config = dict(
    kernel_size=3,
    widths=[64, 128, 256],
    nesterov=True,
    grad_clip=1.0,
    steps=19400,
    warmup_steps=580,
)
Rows from block 8 of a small image classifier, named by matrix and row number. Each number is 128 + 32 x the weight over its row's rms, rounded and kept within 0 to 255. All counts start at 0. Numbers have three digits each.
After each channel's rows are labels from the 100 images, of 14848, where the channel reaches its highest value: "top examples" is what is common among them. Only what is clearly more common there than usual is listed. The data: views of escape-time and Newton fractals. In brackets: how many of the 100.
# conv: 3x3 conv (model.blocks.8.conv.weight, 128x128x3x3, each kernel summed), inputs 64-127

conv.57:148140073118137120113109253128093134113153128129157115099155139124125119142126128147046136182068127145120130131137074110192042157129150128128098158130167217117104092125122164128128125096128150
top examples: Newton basins of five roots (41); Newton basins of three roots (40)

conv.6:128122077102106130151116000127123127138132128128089138116141130127141131084127128129189126122121128120128128145128112119142083135130128128108128165129172010128138164130123107128128130060128123
top examples: Julia set (48); Mandelbrot set (29)

conv.29:128147146127111122129129119128137128107131128127125221130113128124127169121130128128118128127161129138128126127000110134126134100128134128127127133129129125126114141127127128128128066135128133
top examples: vivid (82)

conv.19:092128118130134105112131125130169128081111128117051126158072130128123136076092128073146128188097128147186133144129089087173116104219082128120139085116150088107125163128143113128128130138119106
top examples: sine Julia set (29)

conv.31:140125144115125139127056127126142128130148128126129156136000137135127149119162128112149125138110128133135126124118120127113102120128131126099084092131120127129255105128134118127128127134127134
top examples: Julia set (31)

conv.120:137142076113162119133187127127115130117124128128117159131021161147207168138117128137088143137117126131125119132123125120132112195112025128143118120136091135129132114124255125128128128143128028
top examples: Newton basins of three roots (46)

conv.125:121128124106109130110125127127134131102127128130130129097176114129063153144157128000162124130147128130205200119133110113136127184128128128130097115126204130135080177130120128128128128089126151
top examples: sine Julia set (64); quartic Julia set (36)

conv.74:120139116129115133101134137128124131097110128117101129137130127125092132098110128123085122153076128132132116127132239131169163095131127128115133172199112138133092149123111120128128129142132111
top examples: Julia set (51)

conv.73:112126144123108080144069113126189131149096128124128130134126142130208122119136128106004127108109121240120109161122136116148118120129020128133149050134115130128123084128128135128128125141127133
top examples: sine Julia set (40); quartic Julia set (31)

conv.103:129056116137138126108129126128135130134104128128132121131119129138133158132130128105136129148116127128132127117000112128127126130114128142129115148156128124127119141128128131128128125103128113
top examples: pastel (38); vivid (36)

conv.81:128255085131138128120129130128128129126127128129135255132128128127124132128129128119126128128119128136129128129222127130127142125128130128128138131128131129128133126128129132128131128131128130
top examples: vivid (99)

conv.75:129128190123177115078136137128126126132154128129166126114105111125129129146161128255255136139116128118157126080131068120111123112104084128121118137137073162134155209128130113127128128111179215
top examples: quartic Julia set (48)

conv.116:125126121131119115103146119128000186138123128130110138123149138132122129123129128137114125217123122088128130092128158116212091123151125128124198134157136127121111020128126124128128129211127055
top examples: Mandelbrot set (42)

conv.22:129129112091121050083129254138139128129135128129149124089130112132083160077120128129146126109124128127112128127146166110130165114103169128125114142141121255128133146129123127128128128138121147
top examples: tricorn (49)

conv.92:179134135127105080143079146127194146207109128128225130066137107139164140135106128119163117149133128132121142123135151159164064202100126128114117137143135192127130149127122131128127128097125078
top examples: quartic Julia set (41)

conv.67:128047020155137124120117121126135136114119128126134137105133119199115165178165128127111126141147117136137126144167110128143114140128157128127125144181147129129090133170121127208128133084123123
top examples: grey (91)

conv.45:132129119143111128170133126130134146141051128126132137119097135128117130103165128102042128132083128110131128116138098128125209127142114128137111000133097122127113152130112114129130130130133082
top examples: quartic Julia set (68)

conv.114:128148114111132128132126117128123128129129128128123126140129127235126123129129128130131128124132128129128129126120125127129127120128133128125126129128131127128113130101127124128127121139127114
top examples: dark (54)

conv.68:127134153154112175156115124128254142113116128121111125129129115129133128128118128145107090061145128200126124143129228164197115140132099128128148134086120118127156159122116137128127128134128089
top examples: Julia set (41); cubic Julia set (36)

conv.1:128127087101132214182117131128121128128157128129127123116064148124113120135128128122000128128000127121128128127128115112104124104165115128137185110153151129129122065128127121128128128229130128
top examples: burning ship (54)

conv.104:128113039146124143117137130128123142131124128129136000128117132170126186177142128125131131130122128135128127130094095134136151132126132129124124137117136116128096130146127127205127106109128108
top examples: grey (54)

conv.80:125127135117125205125204116128113048131255128140119184130118137111143162130111128128131132130151129193123129127127129121125130138130149127116106175121124084135127133127112005135133125128127141
top examples: grey (45); Julia set (39)

conv.89:127134137159118145110127125128000117125157128124050128114095130121160129134141128129091128133121157073118129127138130120093101193114173128152142182126147114128129090123127137129128128074126096
top examples: Mandelbrot set (42)

conv.109:128146255132128128134120130128128128126128128128129126116125130117125255126126128121122129128128128118119122122127136128121141134129123128137135109121131130128127123128134123128128137113128139
top examples: vivid (33)

conv.25:129179000133131131130109129126139133122123128128131184164120089168162050126141128130125128130105129125126130122114117088217128134087123144140130188130144128127123123121131141146127124177117120
top examples: vivid (35)

conv.107:128128106148161201078153057129090127095106128128076130062145216134132128115220128116122131144102128130137121122174125126119131142152128128123037143133050076114090096129172129128129128122129124
top examples: Newton basins of five roots (57)

conv.84:129137138147119143042145129126117124102172128128133136114126099132186138143030128076158120114154129150111164103123168114171098159131209128118032094135117135161196112129103146126128127124129131
top examples: quartic Julia set (47); Newton basins of three roots (31)

conv.52:128132139135243156104129122194102124223105128118062137126102153129128132151212128087145124118113128126212130102128129116134138124164128128132126130229128079163087193125169128128128141204130132
top examples: Newton basins of five roots (96)

conv.69:128132129106088100151243128129255220161127128127108139127133126129098151121120128139092128164048106169108128118128127128170096086112114128129149048150104129128133092129109119129128127124140067
top examples: quartic Julia set (56)

conv.16:128135109140128125128132116128132128130126128131134113129117130177127121122146128127122128127134130128130128127127121130125124134129136128128134131128135124128130139119128130128128143129127130
top examples: warm (50)

conv.94:128130129105129124109146138125089153144117128129102112131125185128146113133114128129033128133109111092131130101129112120072121132190130128127128102122133126128067112128111136129128128000129062
top examples: cubic Julia set (50); quartic Julia set (33)

conv.115:127118075111134117101107124128226128101137128088131130120128139128104131088123128127120128133115127168128123155120142135109123087107163128143044121145129138128163028128128251128128123080119159
top examples: cubic Julia set (57); Newton basins of five roots (32)

conv.23:129130138135124150134130110128130128123131128128116169121128137131134129135128128127155130107121128128115130124096136123157137132106140128127113151135134112127119110128116132128128121153128128
top examples: vivid (69); Newton basins of three roots (27)

conv.123:129122117145133087173130103129070128120106128131109129147121153115120128129222128117000125126121130134132139132126121136132160143117112128128166190128049099128116136127121127127128135218127097
top examples: exponential Julia set (28)

conv.47:127127074133209058136119124126118127106104128128122127124104115135240132215085128125162129138168128150123124147140156113162145125140146128107138158122092090106167173126132187129128130116125100
top examples: Julia set (29)

conv.7:127131135121130255152120126128124128140059128127125136122109143126048134136014128144020124128126128110149130176147225128246173119117128128083124134118095129134114111130122128128128128142128123
top examples: Mandelbrot set (81)

conv.126:128139127127128128140127129128129128128127128128127204128124129107125128128130128127124128127136128128129128130090122127130128128128131128128126136133126128128129129126128128128128128124128128
top examples: vivid (94)

conv.43:116126085116179147113123115129121127126115128126110143137000136131148148097113128104100126139137132128125137127126173124146130125176128128124149144155126107134071139124137138128128125162127121
top examples: burning ship (33)

conv.36:128138098117128136131191128128039130120168128129127145131153125130087133190161128126097128133121129130135123144129028126121083125140123128133115174128135106128076025128124177128128128112125026
top examples: Mandelbrot set (52)

conv.86:128129175135154108076126130132150119123125128128137130152083068128070136045155128172158121129113131127156127099125120141172118110108127128122111146116090129206000097122180127128128125110125164
top examples: Newton basins of five roots (67); Newton basins of three roots (33)

conv.33:128143000113134128134129127124095129121109128126099137141111122173112195129174128151115123126102142132115139102119130125160098153124128129129144114127149130136058135156126133163128132116128107
top examples: grey (37)

conv.61:128134095122120136128128123128127128126124128128131128137000131128124131121079128128107127126139128124130128141132000129126137112125128128130112103056155127133000116128128128128128127136128119
top examples: Newton basins of three roots (68); Newton basins of five roots (32)

conv.41:124125135130140120104134109128114124147109128129081128099124135129124133218129128131097129127152127142129176119144149152015046129176000128118196070149122105128123120128126033128128128079128255
top examples: quartic Julia set (84)

conv.71:122137120108142152129097124133128127097112128121128101089110089125129129107019128144198134144132128123093102073128120120134140138130136128133069178057073105127224140128151128127128128102129120
top examples: Julia set (64); pastel (34)

conv.51:132138110109066184112142129134131124109104128126122135128104157137103125125231128113151112133074128120133226123128085182166145119087127128119108126107125128166138127127155127128128138140126207
top examples: Newton basins of five roots (97); vivid (39)